config.toml
model = "image captioner"
dataset = "small charts drawn from random numbers"
train_examples = 50862
image_size = 32
crop_scale_min = 1
horizontal_flip = false
translate = 0.06
rotation_deg = 10
color_jitter = 0.1
tokenizer = "char"
vocab_size = 26
encoder_arch = "resnet_bottleneck"
encoder_norm = "batchnorm"
encoder_activation = "silu"
encoder_depths = [2, 2, 2, 2]
encoder_kernel_size = 3
encoder_stem = "single"
encoder_avg_pool_shortcut = true
encoder_widths = [128, 256, 512, 1024]
fusion = "prefix"
decoder_width = 128
decoder_layers = 12
decoder_norm = "layernorm"
decoder_norm_position = "pre"
decoder_activation = "silu"
decoder_mlp_ratio = 2
decoder_head_dim = 16
decoder_fused_qkv = false
decoder_bias = "none"
decoder_qk_norm = false
decoder_parallel_block = false
decoder_inner_norm = false
decoder_positions = "learned"
decoder_prefix_bidirectional = true
decoder_connector = "linear"
decoder_tie_embeddings = false
init = "trunc_normal_002"
residual_init = "scaled_by_depth"
optimizer = "soap"
beta2 = 0.999
lr = 0.0019
beta1 = 0.95
shampoo_beta = 0.999
eps = 1e-08
precondition_frequency = 20
max_precond_dim = 1536
one_sided = false
adamw_lr_other_params = 0.0015
gradient_centralization = true
l1_shrink = 0.01
steps = 9400
batch_size = 384
epochs = 71.0
lr_schedule = "wsd"
decay_fraction = 0.3
final_lr_fraction = 0.01
warmup_steps = 180
weight_decay = 0.2
adamw_weight_decay_other_params = 0.01
Rows from block 4 of the image encoder, named by matrix and row number. Each number is 128 + 32 x the weight over its row's rms, rounded and kept within 0 to 255. All counts start at 0. Numbers have three digits each. After the name is the row's rms in percent of the matrix's.
# convs0: reduce pointwise conv (encoder.blocks.4.convs.0.weight, 128x256x1x1), inputs 128-255
convs0.2 055:140123128128122128170128128168128128124128129100125129125128144128128128128155153126128144118129131128129124174129129129126128130099128128118111128130129117129128103083128119127128127252129128119128116128128128131128094121136105127126128128127128128131255163104175128128151126114126138134107129134128127128161128128122109126048125128136127127116127114126131128121158255126125128128128
convs0.3 100:132131116110223128095122128155132126089180133134131128135124134204128132127076180151113099219127080123122131154130100100108129131150128127128120126133124084190128198136140109131128129103081142159126128128125171120128104128129130137209127251128128129123131250144114128134122128137141139243172131132128126125126102139128130111125138130173132111134085128124131126210125112125128128136129
convs0.4 096:136179132094141128125082124114126128182245127126149128126128089128141138128063126054129142059130150129128123250131148128127128125117128128116162128127128084101128120079064156112128128158127128144128126128129128128128128128128122133128128122127128128127039163118143128129070127126135149126128125130124128128129128141149051130097128110168122126153138131132000128123120138141186128128127
convs0.5 049:135124127127217128200128128148128128042110133129130128129129246120129127129128245131128041133122000128114128127115066116127128129114128128123107128146131162143128121138129128126128129103127128170128129125106130125128088126128122130147128136124122129098135125142128128109137128129127135173128123081112128128128097107127141127123148188137078128201130129128127128135112062000126128135160
convs0.6 095:126110128062129128225130128147129128128136128110120126129159123132146128128121045128137127136095129163128128113114129124117124128127129128128105126120140118147128128121119131051128129101063128147128143083156148127128126101126156138129128124123129128126161131119128138128149152134100153156121127140132134128119125145128141255199119081128147136126048125099075128162130105172136128130127
convs0.7 080:128134127133129128217058128113128128025156133148128128128028131046128127128128107128128135125255133128128131128128070128128128128126127128128086131128128130196200131148133099130131127129127128128128127128128092130128123128128129120128128132132128127125132120136125128036128099124134122126126127125050128130128129132179128128094218151128116128235172155128098128120146047043128128128128
convs0.8 047:125201128128118128129127128127128128129128126128127128128146128074139120128132127127129131115129128149128127127125074128121128139233131128128131128131255125128128102122128089123127127128131128255128121113128131128128129117128130138127128128128129128127123146028127128123127126116127133126112139130138128128128124127255130128131129136138128128128127128128141128119127116127127128128128
convs0.9 106:117133128113255128113127128133135128118255137127130133129107127128126128128126144135132030135128125126179137129105129134128128128178128128132128127143128100111128122109128135110128126109139128126128127124129134127128058174128129129141128112128128115127128132204108129130117125127107118160139131125134128128127125113106129126135137122128130126131118122126114128255113125064132128126141
convs0.10 100:120145127157132128123135129092127128202128130175125136121101129140133124128129110112193142128093113128124123131137208128131127145138112128122107116221128099117128065128128127152123128120128126130173128161111142129128125132129210129127128104131128127187132109126128128130127228127132123098136197119131128128128170069127128127132255140128122128206132121159128128126130128124130128128085
convs0.11 121:119129128128110128130121128120132128139128044128128128122125128200105127128151103129131118128060190128128156108113167127138128129137128128130127129123129066118128121134128128109128128128128138116128128134114127129128125128128131140116128131128129128127134129168163128172128138075129123041131111116142128130127128111125129131135067077109122126104128128129131128117085099239127128128131
convs0.12 089:134119129193128128128131127123126128222061111100133128124134128050117148128128128169176104129123079169128131137128255116128128083132128128129124127179127131129128127122129128136153128128076128128128128129169127129128143183128128115125128131122128128116116123117140128133136141127057119130101157112053128129128128132130129232091218125124112128121133072173131128129125125121128128128008
convs0.13 083:127051123064171128128202128048124128126097097131129123123128131143128083128128143130123255140130124128132134145129126119187128188128132128129120122129128125129128210123141128136183130097137128126128122128119137127128132118128117135134128129134131128133200135181128128131115192121000103051132129128126129130130128127129062129121119129131128132129115123223131128185122113099128128128138
convs0.14 147:131131127126136128110124128082126111183124124121092127116106131128075171128178121137111122129132128129128139132130125128133129125134128128128128136132128107125128116117128128255128128107132128137128126128110126120128130120119197128131128126128117128154064117128128128137128128147117205132156127128128128124129127076128142126136136189237129114128137128092122128133120086176138128127139
convs0.15 059:128083128182124128127127131113130128130124170067128125131133133128127128128128123129130123129111110127128130112128132134128129133107128128128151128126123112127128130088126127155159128126128189130128127130132102128128031129128135109128128128000128128097142126090137128179129129130116122134128128128116127128126163128255127125128197128128127128129137129127086128128128117128133128128128
convs0.16 131:140120128128000139255116129142128135054177129129130128127078117118131139130121127140119131157129167128128146112122076128127128128212127128158148127126127129130128040105109125130130128118128128170128082100128126126128123034135129242129128129128127120131139129104120128104037104186122133105085128130121140127122128119131007126128121127128137250097129127126110128128212122065128128128132
convs0.17 101:134124108127207128001111137101129128120130113126130150150125129128100128128026141126182126127108118134128117129129142126127184105122084128162150237106128126082128127119127127148036128146111128114128132134128170126128128127172111128130128157133128109125205138129124128111035072168119076097102127128128128128130125127134129167128123127140128127129123123155122128099083118121132128128128
convs0.18 078:129121127089128128077120128139110127128217121117130128130167132181191130128134008128130119131118108129127155130137121117150119122092145128127118125130129062151127122138121119126123120105123129080128128128128126131128211148129178125101128128128138142084130127255107128122152128126135132121131148118127122128133128177123176139139122120086119118121130120026076129097128036177121128128102
convs0.19 089:128121130122229128129128128136128128050094140128125125128097120119129127128128164128129255139128132127128129100126129205136126126104128130123128128076129124144128109116129086128126128073107128142127126130125131129128123127129148137138128127129128106121255128118103128107127132127105156164100147128124128132134127084126150186194119138131128128115129134152109128100152056132137128128130
convs0.20 092:128129114123120128123123126025118130159129119127131129121123010125116141128133080128171139127255129130128128131128220128128128255111125128128121128134124056111128122135128128121255126129128128135151136190105144125128142133129137150128128128129129128231124099194125128096092141125092137136135129129128128128137128022128139128086170128173131138154124120127069128135128023134128128128128
convs0.21 071:129129128128125128127129128066128128128107128128125132128128128087130123128125132127128102079134128128128051130125130082158128130159128128146128130128128138120128195127128130128128128132185128107127134129131128128128132129128128132127128141131128127134104122084128128128128128128116129072138133128128128128128118125128134128123120130139133120214191129099132128123112136088128128128128
convs0.22 068:120082128128086128146128129068128128000137120125135127096125123128120128128149065131130107128183117227134128130130130157127129128131128128129129239104127027187128074117129127129129126131125128134128128128151124128128118112129110128126128129123130131126000071068217128127141078139093085096129127122133131128128128154129135128136125112122121136129124134074000128121127098127118128128127
convs0.23 116:135142138119094128192129126132128128100234114127137125127130125105139125130154089129128129124101108155127113057124105106128157128053130128128119140181130133121128122196106126132128133096128136072119133130133142127128152116153111131125128151129130132138000123130035128132230129134133162105132212137128128128131192176124126124035129073147128165173070127058025133116124204174082129128131
convs0.24 098:135128128128128102128142128126128128128126128149128128082129247129127138128128128128128128128124121128128134127128135128127128128136128128128127128127129134128128014128128128130128128134128128129128128128127128128128128129128125128128128128163128128133124124128154128149126128142085125124130128128133128128128127113128128128128131102135127128128064127127130128128128133107128128128255
convs0.25 055:120131128128126127122129127000128128020106129128128128128119124123128255128130127128128125144135131131131128128141116059125128126089128128128108129128127136128128121128125129127124135136115128231128123127127125131128018129128117127124128125126129128144095123085134128129131036128129118131127132128130127128129127130255128048200119128131129129131128128129020127129127132131133128128126
convs0.26 046:127128128138092128110128128000128128097213246128186128128128128126128123128128034126128074129169128128128128127127068130128128128129128128128127132128128069167128136128128128128126128131089128227128128192129126129128129128128128128126128128128134128129129128120128128123128128011042127128128125128060128128128255131221130146128071128135128126126127128130000128128128132131128128128083
convs0.27 098:137122128132118129132134131094132128124000048112128127151126156126146040128117211125141060130128072067130114131140132131146128140104129128134128129124133157117128126136128132125121135147133150174127141120127134128128083140117128117129128124128128126123196133169129128195230129141000062059127177105126129140116147125123136114121118129129124125112120128170166128200123175116127126128150
convs0.28 089:128084128138132128128107122197123128133129198128130116110173122131127131128129124124128126130129135128127131117118128130127127063085123128135117125153121107133128127127128128162062128128128128121128128128140094124128127141129155142130128113128128128127128121000128128117135128105133234132114255108126126129129129137118137065133135118132123127121124118127130128122123110211129128128128
convs0.29 100:129135128123135128121131122098116128183128133107128127127124128119132024129126002128122131081127067090130120136130144120202127124145091128132076114126130101129130229108148128137128097086188128130128134149127127103127128211131130130128128187115128128123127119205109128141130131128134089126154209158132129128124249097055128132118119126138136129148255134089149128097118109146128129127128
convs0.30 100:124128128139175128129132128036128128154128131137127128128089127131130124128128127096128128130239127127128128242128124129128124128168128128128128114124101111128128130118129070163128108119140127124129127136125126129128157166127130149128128121121128117127130142122069128088030128125120220204152128125097128128123127129128132117119147076152128128129190133148127128129094175052128128128124
convs0.31 112:134134126125255129146130128000128126137149134123107128127118118128130124128126116150140186120126008132127112063124128099128128136127127129148128130125129115129128137081031129154129127123128128135128125128128142128128095017135118121190128129128128130105078108131129128126146159139117131156124121128129128130128152122000172201125133185125127124139156125125132125110099104129154128128128
convs0.32 101:144088128138125128128128132128128128128117129150130126095138122129171138128129122128126127128025117121127126203128126129124130129128087128128128129209127128130128104127126128115128128129128144128128109120131127127128046123126135129129128128128128124129070130111128128115126072116136134116130255136128129128130119164089134230231132122185131138128097128127130128152128110164123128128005
convs0.33 048:141022128183198128134132128168130128101184128128131128128112124128141128128129130128122127133129109128128112125125126128126128128128128128128123132129129128116128128128128128138131160112164128156127014128124128123129128121127112137164128128118128127128140145124125128128131125128159142192124139128000128129138196124134139128112128121088132132155129128125255130124090081123127128135120
convs0.34 135:199163126200106123129142126127137117124066113128138125129113113142131126128146118135117128129107138129127129242127159209130096118059128128125124130130128133084128107119225128129125091137138159122128128202131124128128115166111134133120128088104129152168156118230128128136027210122125129122126127161135119128123167121127139247121032122145128133131130077114100128182128129153139128127123
convs0.35 135:127131128084124128129128128118127128141204094128126116128126129127091120128158125154112142135156146128128126127127129128139128133203128128126124128126128128121128080127108122135117128126130128128128128126122128129128124100128170128130128090125128094136112222081126128135133145132195180128129120129142128129131127136064126134129125101142132137121145109125129128229125133145128128129128
convs0.36 072:127168128128138128134238129125128128140128168132138126121134171129107137128127159128128128016139015128128128135128129128123128130129128147178129108127127131127128060097128127128128128127136128119128128128128136128128128129128135138128128128133128128117124175128128128130130128125111128116130131128115128128127128130127129078129122127129128129128040128255000128128128171111127128128204
convs0.37 126:127128128165128128118109128147158128255064045128135129128092116143126122128125038128132180129111126127130128128132203128155128119137128128124128129118128101064129128128128129141128128129128128128128129134128126127128096119128092142128128159128128128129180135103141128165077128113099128101128127138128129128129126061126126126118122077128135126131134135134129128128036150085124130128129
convs0.38 061:131125127129121128123126128123128128128161057131172130128130128097128128128096213128139116190138158134127119128128120137203127129127132128128138134181128169116128127255127143126124134184143127255129138124130066129129124128123118120119129127130129129167204145094065128125123156073106069117130128127136128129122117134047158103128066162115128128126128125134255128121127132099128128129128
convs0.39 102:114126128146129129122127126126109128128128128076128137182122125131109108128123131122127127131140082128128127174128083126143128074191128128106132128132128121122128137139129129123126128128121127128128128124128152128128083127126134128156128144074130128125128130128141128119123128128129129137161000126128128128129128168131127128128249127139127126072121122187119128128129147104141128128126
convs0.40 106:116123128128127127150127131201127128128088178131127127127125029118133124128080061122122081127128178129130066233135163255129128146132128128132123128130129100145128107057132123123114128121126128081128169128128151127128129142131129142128128134128128126173128103200111128131130126127061070125135203132129127121130125255061114126104121128129129128130111130122075128172128069186131128128127
convs0.41 075:119126128132137128140115128172132130114157141121126128128117129152097124128134172120112132000130178146129041092120101129128128109097128135123130129131136077105128123128128128091132128144127127231129106175113105145132103134132135166142128121129136121075126176091154128130000083128130140131142126123131128127128137067127084123153069132129125138110072130102000129103133123165119128128128
convs0.42 125:112130130150145128125142131127130128134122129255126152055132099119132121128128129128126119128071110119127130127075255126127128126123127128128128084255118129122128081128128121146126139120127124124128127166139095127128167124128125143097128129114113129170086107029092128124126126171125129126128255134129128128127128089127128128129215096115129127150140125135138128126148142123124128128115
convs0.43 109:127128121129129128121154120064128126134147175037128129126076123195134123128128131128128131128150109128128130169130130125140128144128128128118093048080127126128128089129128130115128128119133128133128128129127124130128131136128126138128128126092128127168140123124142128228129255138125129132128000113115122128128128133134182128128255128130125126128100101162129128132128132128130128128111
convs0.44 111:133129128151109129115131128115128128076111097110130130172131125195227119134125128131128129133125128128128137125128122137128128136117100128118119128116128067160128153118129130087129128130125129082129129118132129088128118118128128193141128077127128153123048132121131128129112128131081096114122045182202129132125129086116127126133131000145180181137014125186081128017157046100120130128175
convs0.45 122:121128130121071128128127229135127128087128188143130149255128126126137192128175150128128165042124189128128036128128060161128116160117129128128129128128129089133128131125127128129128130128127128126128129130127131128128008128133126129128128128126128115126112090226128128128255019130156127125101070131127128128128128250129128125129123082128127129126157147169082128117128113153128128130124
convs0.46 081:123131127180105128121119128138131128133127128131159131141110124189137128128148126255127139146107160118163130160130136130130129078107130128128123128123133158119128104128132128044122030198095128098128116129127122128128096132125167135122128127114128127156048128097094128126125111085126118122124184151133128128139128118126144255255098126114131131104058112168043128130141148125134128128111
convs0.47 098:122125128128047128142128131132129128136133092128125132131120128129125125128128116127122128128127156128128129224127141128127128128031128128128128152131130129121128058130128128127130126127176128143128127124126128128128106128128143149128128133127128128129136129116132127153128000078131185110106126127129139128126132121086133151255040128134128130097107128196036128125124074198170128128135
convs0.48 105:122100125255119128129157128132138128255094196148128129126100128116130108128128121130113129130127128128131115126130125131129127119164128128156113128128129133129128124075128128208128133180128129134129128134121000182128127136128128125128128128054129128113129114147113128129123129174127129134213128126126128127128128150118074125111200128151127129128202132179127128129128126138128128128050
convs0.49 083:123126128129129129134128128124128128128120126128128128129132129136129116128128126128128119255128149128128087124126128072122128127128128128128115128129128125129128127125127116128108128129128128137128209127131128128128137128128128157127128128128128128133130127125127128129128129128128128132128133128255128128146128133130128127129128100135128201129128128127116128143137132127128127128128
convs0.50 077:117199128132169128069087127000125129196122155125130131156134120144153134130148083128128119131127255129128125134153130000138129152138121128115105181126128114125128101127128126190119128120124128150128135132133124129128127120128155140128129120129130131132233119255128128138050086136078154035210126123123128131107134127117136136128145128107127129127138095131113130132129094103127128129129
convs0.51 106:128191128126123128255117128199124128128137094133113128128132137141132131128136108129128149107116069128128164122129128122129128129126131128126132128025127107119128144124130115128131128107125128129130132128120158128128130090125128136137128126128128127098102088146137128128128127129121148124130219131119128120125140123096126135132122113127133140116133128129114128095111255174113129128124
convs0.52 079:128007133127123128134130130118128128117110116124128127136147089190133130128134131127128234137128137128128134009128125130110128106127129128126126128132127125176128162126126129086123154110128129056128120132166145129128174128128120193129128130110126136135134160132128128091161128137127128119129130122115127131122127208099131063130018020130116128157121117068119128129137000150107128130133
convs0.53 151:128132128138127128129132129153127128130191194127116128126121128088097128128130112130127255122141125128128126129128123125131128135134128128128128150120128122112128139129126119148166114127120128116128124123124127133128129110128170088122128127094128128133206125090205128127128129133126129106125121120128128128126235179119127121123129131122122130128251126129112128177128128076128128128021
convs0.54 109:127125128129128128129115128109128136118123147135128127127117150122130137128129128129130116128142118129128125103123128128139128084127135128130122218126128138135128209134128128138000130163136129123129128120128125128128083155128123128120128128125128128090143131082139128072129000157128114146126112127128123133128130135125128128079112128044125128128178144200098128127129134051129128129128
convs0.55 087:116250128129103128122142134206131128089118201163119129135151127133139129128128198171130151115122133129131143125130128220122129143093127128127209131127127128018128097108128126110128127140136128133126126131136129132128132124121078130122128129131130085116151084129108128126009135127048096073135156136096128128118128114050126183147125129156137135133140111111150128042178255123123128127125
convs0.56 112:128126128122104133130128128125128128129124128128128128128116118128128129128134153128128173135128056128128127128157127255128128128136128128127127128094145130128128147098128128128138128106127128133128128187097128128128128127128128117128128126128128111129098154165128128128128128128222105117127128128025128128134127129128150127128128126130128151107125127128121128129129128128128128198127
convs0.57 090:129106126181037128133128129112127128000234128121127128153140120138180128128132075128130118121127051127127128127144106116136129126255136128110125126144116120181127117151127128130128129130121128120128131122135139121128127128129128131128128128121128134127118129163097128125128130130105129123129104128128126128118128127130130128128140126139130134138210132049132128120123144141122128128131
convs0.58 112:130198128191160128122130127132127128118141126152128129128128142129124129128126129071129255052128113142128121132129240128129128128128115128128121126130128000082128078031128123127127128120128128146128128128128129128128118099124131130126128124128128128130130131113157128181082150161000127128129141127128128128128204132119128138128052128126127128131128128231108128126166215177128128118155
convs0.59 125:145129130222129128118110128068128128184093191123126119123115161001130090129124126130161046103191104135128130168128125148128127133137134128128127154080119111118128158135123128172121102153128128095129126130128151131128113139128142128135128112124129128128125136107126128112102128114124172115134067124095129129127194143115126174125142126181127128136124119174128128200128126046159128129153
convs0.60 092:127071128127133128078129128128171128134074130128132128128090115128114127128035123128123255159133085128134194133142073131137128127093129128126114128128128187206128102124127151094121125130174128133130138129129102129128132143208166127131129124121130130124129255105134128122128123094096121127091124147146126134128125138138081107123109116181118137126090125112127128172050177156128128179130
convs0.61 044:132140129122126128115123128100128128139094185128122134123126131127128129128024130126133116124130113128128126123135115130139128128240128128128127131128125137135152095136130120127128128131208128112128119201118130127128125145128180193128128126129129130128000109153129128115039115048133132128135133128127127129117126135050128110128104134167128128123176154130126128087128056000125128126130
convs0.62 085:043143128132117127255128128114127152124108126127129125128130140155126123128125232121130098048130129128129128121067125130127127128128128128129125115124128129145164090112128130145128211141147128146128127134131116128128090143128095129132128126129129133128239182028139128137162128120123117082139125132125120130123135125194129123128060054128127123129173130128131128112115211051128128128128
convs0.63 142:129044130078126128136136128101126128117154014129125131131132128135155131128127121129149133111074138137126129032120137056120121156145135128128127128151128114165126089123124128118062163125128128008128125125146139153128143126128131128152128128127125128126255112135120127088207150149094167140018126130128150129126122065132126000196126125082157128128108088188114128131139071043145128134127
convs0.64 076:101131128125128128128136130173136128126197143128128128152105125128130128128127130103110079147128255128128128129148113129139128136248124128129128081128131133126128000122136134120131130130125151139128118088128126134128126128128103144138128059135128129129128181098128128174125162128000127091123123128132128128128126072134134129123069157120128148138122125106150128154082082129128128128138
convs0.65 103:048110128122037129156135130136125128043142122126155129121130118062135023132139092180119170126128105093129128151127122125132159093125150130128129130130113105127128101132178140132128189177129128000128130114126128128128133117129124152129128133126129127127104112094127128133183126128109128080120126143124134128129120120018102003220117113088130148122108129111050133143131130056118128128124
convs0.66 083:125147130128147128124086128115128128137099086128116128128034128131126124128129214159138118152128135125129126144131128160200128127084128127123074136132129198124128121255130131115103119126091128156131150167119133126128135168128134155130128110128130126155133143129128126117069128126092126124140119147133128130069143125097148136144105106133128125136150128135255128233204034139127128130128
convs0.67 159:124132128234135128088111125154128128132041127128140128122166153127149114128175129223115120054123137218124120153072175064163128111133127128128135129173128139128128160127185129097124128128175126161126127132123131127128132147128134141125128126120128128129130130187127128133120123075126142132204170139130128128124191155102128255128000122137135129108123113107117128137128126156126128128124
convs0.68 143:126133105147127128078128128125128128173105131140128123125127128188121207128128017246095106139153226128128135178139233115128128101130128134127129128120120138128128076090128131179128128127141128128128127130130055144128121116128143130128128128116128128128129126106128128232128128128126121101134128125128128128134128128127127176127077127114127130128116119145123129126128111121129128128130
convs0.69 088:127204129128000128209132139255127128117255123128121127128128207128127129128128086128121255128092130129126128125127130125127128142143128128128131128126128062128128086132134128142131128122130128114128126129118184128128128117128128135130128128128128128127158126132127128123101127128129136131107127128128128127130129128130124134128124112129128130120127128128062128127166255111128128128128
convs0.70 088:106194127126124128124128131124137128175170254112131123088094137163056128128126019128124013126125255185128144128129126139128128127226129128115128128129127125136128080123129128172129066128128128182128147151109122128128140151128126136127128123128130127120121102188083128138057116082141127087183131133125128124142134091126082128073078127115132141187134129100133128250124070245120136128129
convs0.71 067:142127128102242128146031128158127128068126128128128128128128019122128129128129105131049124161138143128128127124128127047151128083137128128128128128128128091133188132122203129124128129105134097213128120128128128128127166119128103129193128128128201128126207130000040128109130127129129114135110127128114105128130129129117131151155114097048126128124174129121255128132123113126135128129138
convs0.72 067:126108129128116131151128130132127128040130128128129129134125101089125126128130139128142104201118013129132131145127138148083130128073129128128131131124128114056129255054126128123132123129099128116128129120128132129128126104124139128126128130135128124121124135130128130127093118127022125120127210130128139128127120112125095127125007126150128149107128128141154128123129255126122128128130
convs0.73 098:096102128189108128115057128195125128114117200129106159130124193138129133128130128092092161075120218151129133121114068127117128139000116128128128148141129123124128113127098119123093128125115128090128127122123128128128124128131120126129128124147128128128137081091153128134128109152142127140128125125128127128133129207131128130130222111085118138136128133216206128076128064196129128128180
convs0.74 118:129109131134252128124116127148121128101124113127127129128117135130128126128127136170124047133131135128125126175114141127133128131143129128129122126154129109136128086109128131107129130104134125137128195042122138128128107049128115149182128128127128127137243131176091128126125131125137088129069103127199128128127111144128146217147019135132134102126088121109119127129144079170131128129129
convs0.75 086:137116128135106128123133134117131128000003027101141125125145081124133122129140097133120129085109129145128124196124141127127156119125129128130127139147128111128131166131202149131132129111129128000128128086137129127128126102129129128071128128128128128136060096063118128136122130101107118115122000141128132129128126118127182133255148078083133129089063126167106128148128113111127128134135
convs0.76 092:137096128128148128105128128081126128105057115127131131184151126100223127129138100127108113119116094140126135127121077120129113130075127127127137124151131036127128130116124128139122132111134128218128128128162131123127162127131107128132128153126128132143174242136000125120255133126081253177128140120127126158132128232124129128128121112121118118133127105105139127128134131192176128128128
convs0.77 084:126127127132134128113129128117140128199109201129127128073142128168091132128198064128128114149127255155130128131149069134119128122255128129145129137092145131135128152122127121119129128139132128125128099162141130155128123135133128128142128122129128125125126133126120128132128132111139107116215128128128128128149129128146127168120087114181127128091127128036125128243128248255137128128124
convs0.78 135:129129127132255128177119127130132128144170128128131129128136127161160131128122161126128255130129075151125129130129119129138127103145128128129131128150128115123128129066138128091130130137126127151130110119128130126128122122128118087190128123127123128132137128125119128128115128111074122147138158117143125128128125136078124154140135120126128130121128128095088128255132166130132128128123
convs0.79 079:062106128129118128125125129134127128000133138136247128120120132182126127126128122129125133130124145132127128151125169149110127127122130128127131130119121114121128126099201087134128110131126128100128125126128141122128019098127134134127128128129128121109123125107127128133104079134000143129101127129128128125129129000142107025255117123132126134104127128159031126133088128133130128128128
convs0.80 131:109124129121141129147105128159128128129167131128129127128206118146169124128130120129128121114085089128127126128117126166143126131130131128129134128136127193133126255131128097095128128051116128002127123156125165125128088128128129129129128128109129129127129142232111128129129179084128056165153157125130128118124131129128144128141138118097128128128122126089128128139149012129137128129128
convs0.81 077:101068129018115128132138128129129128118111139129137135141075126116180125128133122114144107127080121129128106105127149132128128119137128128121120160137127149127127125135127130126128128133126128139141121128128128127127117123128130128127128122127130129125093106151139129129102128144120129165181140133078128128127131123081137124128120100126128133130131127138129128105132114131140128127131
convs0.82 101:130127130022129128114129138134140128125113177129128128127222141143224129128128137129129132126043139128127109129130125129128125146073125128129218106124131141130128145120120130124126137131110128128128110074174128128128027106128105159125128127128128171129123116122172128169130167151121143128033158132125152131131128124192123070111110113128125127154092127124129128126114126255130128128124
convs0.83 132:120028127128126128121124127130128128119098133127111115130160137104135143128180118128132121119144169127128138130133116122128124127120128128128165127124128160137128138134128116232128120101130128063128113128116127128128183128128119171124128121127128131124158113122104128130171056126179223182134108105128128128133131134134131140137123124126114118131126128057135128137117011203134128128141
convs0.84 073:147121128105145128139131128085255128121085082128131136125132122115115119131107142130186101130131118126126128186128192128116123128135133128126129133127128122128128158127233128054135131148128129000128188120128158129130198151125128125130128122125128128132140118184126129118129126012000128092123132150194128129128126125129082117119105126127170130098086130255064129124123134103128128128123
convs0.85 079:110060128128128128128128133134147128128179110128150129133128109128128131128128057129059128091058122128128126126121166127128128128067155128121129129100128066126128042124128118058128128129142128176128126128127148128128092128128128136138128143126128128120124128018128128123127127127023132119128129128128128130130130113131127125128129000128128131209126128132140128169121130146127128128127
convs0.86 062:109128128130208127121128128149129128116238066132128127117156125125159131128129131134127171127133019129125161096137161126168128117127128128129154132099127151106128255255127133127083136134112127198126148150122129132131152114128107123116128120126127115095130099128129128129125128097115072123165130127135128128118121085132143128125126129118129133086170128130193129111150100048128128127126
convs0.87 101:105157128130128128042121128096133128133110113122134128108111124166127125128147118128128255128091179127128125124133123130113128101120131128123120127127128198103128239102125128255131128117126128131133123175128111137128121110131093129131128126085128128128136127129156128130128044126123122127225134128132126128127134159124125128144154114131133128132139129046077128162128000145129128128108
convs0.88 062:128125130128127128222126128138128128115107133132129128131128128129130127128128128131128128255122127128128105131127130049118128126137127128138113128131128133128128121128128123131128128119126128138128255125131129128128136124131127182129128128128128130133128128145122128129128129128131128144127128132255128128127081117133128128129116104128131130018134130132125128125136123094128127128128
convs0.89 074:128159128000127128127128128092130128000120114128129128128121156116113166128146151128128114165127067128128123000118027129102127128160130129128129128107128133255128176117121109127128129153115128123130124127148124148128138106128115125131129117126128129134255210102129128126129131129131116128124128115131128131130129160135128132143056146132128131109127122044126128137137155127120118128128
convs0.90 221:126110128128135128095140129135128128115135128122127126127082123122128133128154116129109255129129154137129131128127128127128128134130128128100099128146128104128128094067128127202128127082128128104128125123121126126128222109129175131119128097129128102128133129140135128138107128136096150088128128114131128128129131055151121140131111127126129129109127127133080128128124096132128129128129
convs0.91 092:128105128124127128129126128116128128086123212128129127130214103090133111129130117121153137130091130128128110178147244139131128255078128128152127115128124157153128084107125161126128128121128128115128139128141148128128096108131128128122128128124128128151126109135124128250127126128128131135117154125135128128149129255126122131164165129125087144175149128127048128075128128228150127128120
convs0.92 074:126253128127104128173131128255125128129118130186119126148125177122127130128125237123134161131061059102129156127123128203126127127141128128128126128049128080120128089113134119100126127121127128115143173131131126127126121078128130133125128128142128102123190127066148128130096132164134129121095188128124128129123049131102122144143123116137126126102138130152146128000142255135127128128148
convs0.93 136:128030128148132128215128128126127130035120135128095127127130127113129108129147132125131132164131120010127127255132086114128133151067130128127124122139136091131128126125231123097128127128128128080129163076131129127128113118130149175202128120127128127125129122104130128126181117125135128125131138136129121128189128127154167094184027131207131069035124130116000129126128109133118128128155
convs0.94 107:137255129210127128255131126142123128105134182133123132127120196155127133128126157133132129127107099128129160149122146126126113129128129128127131128068128112119128135130174138086169095105127128141126089132122132123128122126128086105130128106140127129089225092137120128127111129132133114142128133123078128125124135129129126220134129204155126143119148127123152128056155255158127128128105
convs0.95 140:115144146151104137127056128150126128165119237126130128123048130140063130128130125128073157129145216139130104116138126127128128128134128128125121128076121090123128130106128125129138125081128128142128125128127127129138131097129198141128129123082127128106162126113129128123129125122126141124132123118126128128124128126123129134135163117136131132126076137135126128143129100152128128127115
convs0.96 109:129015126127119128107106128138128106128130131126129129129136128130172135128127000131129121126118154128128171226158136129129128128037126128099136128126123113128128124129129115127131128127126129143120128134127103131128207128130120134118128137135128127167078134146101128129187128127128252148127131127107127129154170148129131147135125029141151122159124128125146128110129124240122129128131
convs0.97 147:071128129225114128127130140062129128255129150160125154215103144079143000137115126129123129131148154127138125151139126123129126118168143129127128128120107117139133066140140126125122126176120124095133123121125090146128130118127129119127128155115162128080116127103128128112001133143116116114100124148190126128126095126121056120097142125132127128121156164255126128106199135071107128128130
convs0.98 099:128116129093127128128128128226136128003092141114129098134203132167237127128128134113128129116118127128128129131167061119128128120125129122113185127117126000255129240127128133088126128128132129132127132132175135130128152116128148135126128167127128128038107139187191128148129131159128201121126222168128128127112133144131138127128113123137152098150127079074028128121125015153118128129134
convs0.99 069:109047129146122128097128130129128128133114172122136128128089138130124184127255000211121145125123175127128128128136134000179128110128126128115122129125126109128128063128130144135138126121129128129113128130123133128128128134133187129126128127130127127126126128156128128130129127104088121073132133128127128125125124059198117117130108090143127128126127130089043128212157116119115128133128
convs0.100 047:128137128135139128138140116116127128131092205162138149128116128128131123128127133126128131136024135128128128115143138159133127084106127128120254128127121255126128071143128128107028130128115123135128104155132132130128085128128128107134128117126167128126042125124125128195129129112115089117162123134229128128128126079128183126128255132089129200124114127123139128115128128121127126128128
convs0.101 080:125142127117154128127128128042129128000126120122128131128121128129125128128128140130127136108242135124128130124133119127148128128120138128129128128130128092139128155151131116155128128106127128135128128130130125129128046099130118125126128128129128128120255104210130127106129110128124124110135111126128128128138055128130130127128131134125129125222193128123081128147112096000132128137128
convs0.102 054:129126128128128128129129128128128128000132128125129129128102128128128125128124132125131132128129123128128128126128128129129128127128128128128128255128128122127128110128128128127128128126130128129128128128128128128128014127128124128128128128128188128127124126128128128128128127127125131144119127128128128128127124127255132128226000128129128128051128128128139128130132055129128128128128